Weights of a small image classifier: 17200 steps, trained on rendered rooms with furniture.
Rows from block 10 of a small image classifier, named by matrix and row number. Each number is 500 + 25 x the weight over its row's rms, rounded and kept within 0 to 999. All counts start at 0. Numbers have three digits each.
After each channel's rows are labels from the 100 images, of 14976, where the channel reaches its highest value: "strongest on" is what is common among them. Only what is clearly more common there than usual is listed. The data: rendered rooms with furniture. In brackets: how many of the 100, against the usual share in percent.
# conv: 3x3 conv (model.blocks.10.conv.weight, 160x160x3x3, each kernel summed), inputs 0-53

conv.124:525494520490533532469504466486475474513502525541561498478499487527501518493522459519467480501477455500481502495542492507466477533516529468463463480518518472516498
strongest on: flower (91 vs 15.4); largest object: flower (73 vs 4.8)

conv.105:526513506495460482503504491496502492500550571506495479515515483531526505501476520505524496456493477508490518525482487532503513443434564467479478485513505539520496
strongest on: trophy (57 vs 15.2); chair (40 vs 15.3); largest object: trophy (38 vs 6.9)

conv.40:456498479483500466505478487495495492527503512485506499523473514515483503486469466465545525483514488494506488477504495516428492503505489457488479481503462483530495
strongest on: count: four (60 vs 18.4); flower (46 vs 15.4); trophy (35 vs 15.2); arch (34 vs 15)

conv.14:486479513496555511513490473520496523519503491527470499509467479459506494499475474486504526541488452483475536457516517450523491469468495492473480433454490448489468
strongest on: flower (58 vs 15.4); largest object: flower (28 vs 4.8)

conv.152:470520466482503526482518473478475497480449458527552517434486551520500526514460510510473464523505468493499508481513483491472455480556502469486513523491517469518480
strongest on: robot (66 vs 15.3); largest object: robot (57 vs 7.7); flower (44 vs 15.4); largest object: flower (31 vs 4.8)

conv.67:448512487477519565539507467492493508510492483483532478455494470479504516498508519485498448474496470505483496451497485504448500487510459514490514554524528460491506
strongest on: count: four (57 vs 18.4); lamp (53 vs 15.1); flower (52 vs 15.4); trophy (34 vs 15.2)

conv.116:518481557481476505491502492495500488490482463493531499504472506535519492498543465594511468528475526535473474486445500535500483506523511506509519473509489503544541
strongest on: dog (45 vs 15); arch (39 vs 15); robot (39 vs 15.3); largest object: robot (32 vs 7.7)

conv.81:466499483541502476515480498479478504482531493491494478480483477549503501478517475469502473472523508455506493474507477503501477492464516496463475459492514506492514
strongest on: lamp (33 vs 15.1)

conv.150:492527459475477518490508524462478515534527503513530484517505525498490507479466460536551480491507518491476450480457500485508489458516491512458458501480473496525507
strongest on: count: four (40 vs 18.4); flower (34 vs 15.4); umbrella (34 vs 15.4)

conv.147:533476503479503483489474498526476500447478501531471520488476455451473486500519503476500476480517487510465531544483493467495473500484486523443506474488500521495444
strongest on: barrel (66 vs 15.2); robot (52 vs 15.3); largest object: barrel (51 vs 9.6); largest object: robot (30 vs 7.7)

conv.5:486481505523521487467513484493490497535515498493546496466497463489505500486486453494492485498497462498471473474473506498498448493503506520480502437439499465458476
strongest on: arch (74 vs 15); largest object: arch (61 vs 8.6)

conv.33:500472469545513526526460511458490488502485495473516497490533490508539513498482514527486473469464492499462491478473479509495505512493498485437509459461508505472480
strongest on: umbrella (73 vs 15.4); largest object: umbrella (49 vs 6.1); flower (40 vs 15.4)

conv.21:532484538501492503475472478510528472518514488519461492495525505517478530463457463509455498551487516456474460478488501508500506516473548534528476488476461479508532
strongest on: lamp (44 vs 15.1)

conv.120:450508500521488540496527487507482486457470494509452496524528503510505535482463468500498523487519487511502492525483512487506485535452504535511506458513467442513510
strongest on: count: four (40 vs 18.4)

conv.95:470489532506489477491484516528493533502517497500490512478496457486494508474484505497514411494543448503458512486529434513520505528474511522529538476472425499498512
strongest on: trophy (87 vs 15.2); largest object: trophy (63 vs 6.9)

conv.98:492504477518475497503466477453472500438472491513471465517544482476507519471457492505498458497462461498470512488517501519512460460522467503509457496473526456500518
strongest on: chair (45 vs 15.3); arch (39 vs 15); largest object: arch (28 vs 8.6); largest object: chair (25 vs 6)

conv.144:480514467546498506512433505487496496472469507534547504517507538446492515474521456485536482480459479554479489492483482494522435509497466498478476496454500485511477
strongest on: arch (57 vs 15); largest object: arch (43 vs 8.6); count: four (43 vs 18.4); sofa (39 vs 15.2)

conv.158:464452478475484501514438497460512508464462445483519490511477520510480522472502511485495479506486504540469479486474479489502508510479508515493463505465507484449472
strongest on: black walls (64 vs 8.7); robot (35 vs 15.3); largest object: robot (29 vs 7.7)

conv.140:508531517474465528503464506512476510473484504490502486536474574500545528483504484470488468488509479493512445481465491499491511523508511495503501479465519505478515
strongest on: lamp (59 vs 15.1); black walls (52 vs 8.7); largest object: lamp (32 vs 6.1)

conv.111:504517556517508512434460471483494492460471482461519509492529522547489520497476516454485474482503484506458503488516499489469489500555490514474496480462533477471502
strongest on: dog (36 vs 15); sofa (34 vs 15.2); largest object: sofa (25 vs 8.8)

conv.129:495499424491521533475533484520522509519468513492483526478529513561553455468516504439469506457433484533524466490467485503495473480515493508508526515530502489508522
strongest on: dog (100 vs 15); largest object: dog (62 vs 5.7)

conv.119:501507471496524469497478518488503447531464460502506527518481516559475491529524483490490503521527475498445494535528523488497465519522508469480513455517504496512486
strongest on: arch (70 vs 15); largest object: arch (60 vs 8.6)

conv.9:453495547501511514496500480459492518507496434498495476490520468531473511503480500518511513467488490473460546505498496499519468500501464497439518522510563495460472
strongest on: arch (90 vs 15); largest object: arch (87 vs 8.6); count: three (45 vs 20.9)

conv.11:522556510481545493499465570465460462472531489511505534469522526487509493478493519499482496494487536511477491496493523537468493538491488503509480504499494509506491
strongest on: arch (94 vs 15); largest object: arch (88 vs 8.6); count: four (45 vs 18.4)

conv.75:538502520462491464505495528501521541505560483535526517556575462484470497525512487512496498529490517535520521537484502492476522487513495458498511550550492508488495
strongest on: chair (51 vs 15.3); lamp (40 vs 15.1); largest object: chair (26 vs 6)

conv.27:503427506493513508479549452505472477472519503522502533491524504459479497505466539486484532469502497488493536500484463449496475528440522537482512477500439503537508
strongest on: robot (73 vs 15.3); largest object: robot (61 vs 7.7); barrel (36 vs 15.2); largest object: barrel (27 vs 9.6)

conv.25:484483516503500512501494499498526503450506491506489510433514471503492487522486495494509544495503474505510508531464465501540499462482487506517484474524464511507458
strongest on: arch (35 vs 15); largest object: arch (25 vs 8.6)

conv.53:502502509485489479531535520498505502539478527511470570497512521487494522494517469494428509452492454492538512483517532552475490515478506478502549527541509506508481
strongest on: flower (59 vs 15.4); robot (37 vs 15.3); largest object: flower (34 vs 4.8)

conv.86:517494533527502465498525515507493462508438543465535522489501496511501556464450517493549481517523493502437491459491480474525459508527497494543523481493538510476525
strongest on: count: four (55 vs 18.4); flower (39 vs 15.4); arch (36 vs 15); robot (35 vs 15.3)

conv.54:511472465496533503477525455489467472481471513472521501523489475459516504496491497511468498490493499489506496526474480440547472537513495512558468480467494514473462
strongest on: umbrella (56 vs 15.4); count: two (45 vs 20.9)

conv.59:461467476509493493488522493501498502468460504458456507504507482521455523497513480493545467513513498494527517552485496504464523487508481494445496508515547503500491
strongest on: black walls (70 vs 8.7)

conv.68:557457475506510506464489502420519483488448528470501496515477500453469509521475512510465468455499509519527471519505483525485500473507492454473525515493471554504484
strongest on: trophy (51 vs 15.2); brown walls (37 vs 8.8)

conv.134:488494493475527483491498493494488529523512541496517526500509460548501486524570502528420456485495523474503488449474490502534488516533475482468517520504488449469521
strongest on: arch (48 vs 15); barrel (46 vs 15.2); largest object: barrel (40 vs 9.6); largest object: arch (39 vs 8.6)

conv.7:504484470431551528483502493511475490461472497455472530492489509522511473519482473503486496495462502491478538485462460491524508475485457494473485517524512453525490
strongest on: dog (66 vs 15); largest object: dog (43 vs 5.7); robot (42 vs 15.3); largest object: robot (36 vs 7.7)

conv.118:566504501495507536536405520500505460484460503463475524489525511500515473472477490480514516502503459495479504463484513491503484494486496477518479456483432446499531
strongest on: robot (91 vs 15.3); largest object: robot (81 vs 7.7)

conv.72:491454467522480525518472450478513511485467498531480436504510483490506508503446502500498492478510451459446487502509485527514486485502496497474484520499429451499487
strongest on: trophy (95 vs 15.2); largest object: trophy (76 vs 6.9)

conv.58:470471477611475523497464476536520519494478476514506500476487485526535467500504479488515516513520485481486506526459528530517495533510527498493540471511501515498470
strongest on: black walls (99 vs 8.7)

conv.137:458520488565501521509490499513464510507526455489448501525527495459553473496466543455513508496522499544446487508490544483497452524493495498489472509510476491483513
strongest on: robot (65 vs 15.3); count: four (56 vs 18.4); largest object: robot (39 vs 7.7)

conv.156:452470447532466507515464504469512491516493465471492478488481515519474556531505518476461452533523453538458491468508476499463461535480500515458494491482517481477472
strongest on: umbrella (98 vs 15.4); largest object: umbrella (76 vs 6.1)

conv.56:486537481523474521504464511500483497490499514491496500503472531464477469484531479499481516492464487504488547555508499472536492505527464496487471508555526457506464
strongest on: trophy (53 vs 15.2); count: four (42 vs 18.4); largest object: trophy (41 vs 6.9); robot (35 vs 15.3)

conv.83:457491453496487505558516499519520449495491505476469486476488525497482522505493549491486473487480483459455498530476510466484504518467487507473499470482492512482512
strongest on: trophy (50 vs 15.2); black walls (31 vs 8.7); largest object: trophy (31 vs 6.9)

conv.80:494503504485475463467511518481462524494532520457478477501503531486517499513523486503441460517518488458483492437536493525516535509487441496493512471502458531496498
strongest on: flower (39 vs 15.4); lamp (36 vs 15.1)

conv.88:479491496476534528463451478494495473512517493476482522529468533520517509477507514536525542491468480526539489495495495479529502522483464494483485526501451437503517
strongest on: robot (94 vs 15.3); largest object: robot (83 vs 7.7)

conv.103:472487514501489487475498512487512489487500499488516472500495505478475490461512495491508476565492481508523488473496474483438475495539501499477486492536477485534499
strongest on: trophy (61 vs 15.2); largest object: trophy (43 vs 6.9); dog (40 vs 15)

conv.143:518542515497493494481505458490438492496474457461512537512511490511511477471511519476443502521497515497438485489496497529468449490543489527523478466495488477466493
strongest on: robot (98 vs 15.3); largest object: robot (87 vs 7.7)

conv.142:558500534496548536528489538465448488515448502491506476489492534541521504508494488518519517469481515478460473487469544535541553519503463503505487480507525507488475
strongest on: dog (72 vs 15); largest object: dog (50 vs 5.7)

conv.32:501468491526519498508470492496509496416459509495457503526467499505519463498500514499529493470512479513509456461501453436485464492486499504530501484508474490468552
strongest on: robot (99 vs 15.3); largest object: robot (93 vs 7.7)

conv.85:462483487504496459475466475500439486505512522441475513472477475459535518551501546520503546510521488450515529445547481504487514489509446499483526485518462529487514
strongest on: trophy (43 vs 15.2); largest object: trophy (34 vs 6.9); white walls (33 vs 7.7)

conv.139:458548528502510491515506491508494494482500457513512531496518534503533502466491500483480474538510485500498453487486504488466493497525487483510473472470479487487528
strongest on: flower (65 vs 15.4); largest object: flower (28 vs 4.8)

conv.101:495496451486485526483488493504483500532455499462448502490486515506509495513522457502508507427531444511484501529488510501534458515472499545471539479440507510485482
strongest on: flower (66 vs 15.4); count: two (43 vs 20.9)

conv.132:450538450495497495492491482492519453517506505522524485513461487488470488525468560545488472471510474504479481531504484512461495472471502531503452505474486493507530
strongest on: flower (99 vs 15.4); largest object: flower (57 vs 4.8)

conv.112:548475474538489427484505460503496470494500534478499516470477482456499518497507532500498477480451471475492471504473494486457458462506470476467497447541512493485519
strongest on: flower (56 vs 15.4); count: four (50 vs 18.4)

conv.17:480470484506522527488517512516503470502501480467440508517475559540542514470514503465513491522506488444492522485493547539486531528479498511501533477463468505476484
strongest on: dog (82 vs 15); largest object: dog (55 vs 5.7)

conv.22:477514543480535481484474479500488494531517529488494495494519462497485518440497478488475497508486485473434485486490550494457474479514533521493470482467518476487529
strongest on: arch (60 vs 15); largest object: arch (55 vs 8.6); sofa (36 vs 15.2)

conv.108:514499477457522469510519488491493500491468501500480497507484552508528501500482498471466431497508535512503488516469501510509481516513504460526531511450481506481509
strongest on: arch (77 vs 15); largest object: arch (74 vs 8.6)

conv.31:476469498485470492452527525512534532469485510533477501521520486518469517492510515531444489491483490548465504525514506504499487492468522554457512489505534543469522
strongest on: lamp (47 vs 15.1); arch (37 vs 15); brown walls (29 vs 8.8)

conv.90:493492510481480486543447485540493512479494505500550486471488466527495517476453520540512521472458508522511505478497543496525485562446511506469442506464498533471545
strongest on: window (100 vs 59.7); white walls (76 vs 7.7)

conv.126:518492512495511520487473504494501513489493457502511493505470497483534492500489503502507464513493490502520497508509551504495517519454485473471509515502478495474498
strongest on: arch (71 vs 15); largest object: arch (55 vs 8.6); dog (44 vs 15); largest object: dog (25 vs 5.7)

conv.113:474487516496503513466554463519517492475529559504506549500528490498465512550498525520465531475493509492478485446487520462463531547484524491462501486501491491525519
strongest on: count: four (49 vs 18.4); dog (37 vs 15); arch (33 vs 15)

conv.20:443498458569526537498494489472496479478475493473486487483490510500519493490485497523486514483469535509460509506516474509467524501493491481507468479524532492507498
strongest on: dog (100 vs 15); largest object: dog (69 vs 5.7)

conv.52:479482489534484488508467500491486477453504488495493482482482474502483503490560504473516473493490527533488517485477513466496427521482512515501482461480501520485492
strongest on: barrel (90 vs 15.2); largest object: barrel (86 vs 9.6)

conv.114:514484492469505479493501546505500491491485461495486513507512499514466530493468553492494523468480513490486491513480522465494533525511539504528502486480492500502565
strongest on: window (97 vs 59.7); purple walls (48 vs 8.3); grey walls (48 vs 8.3)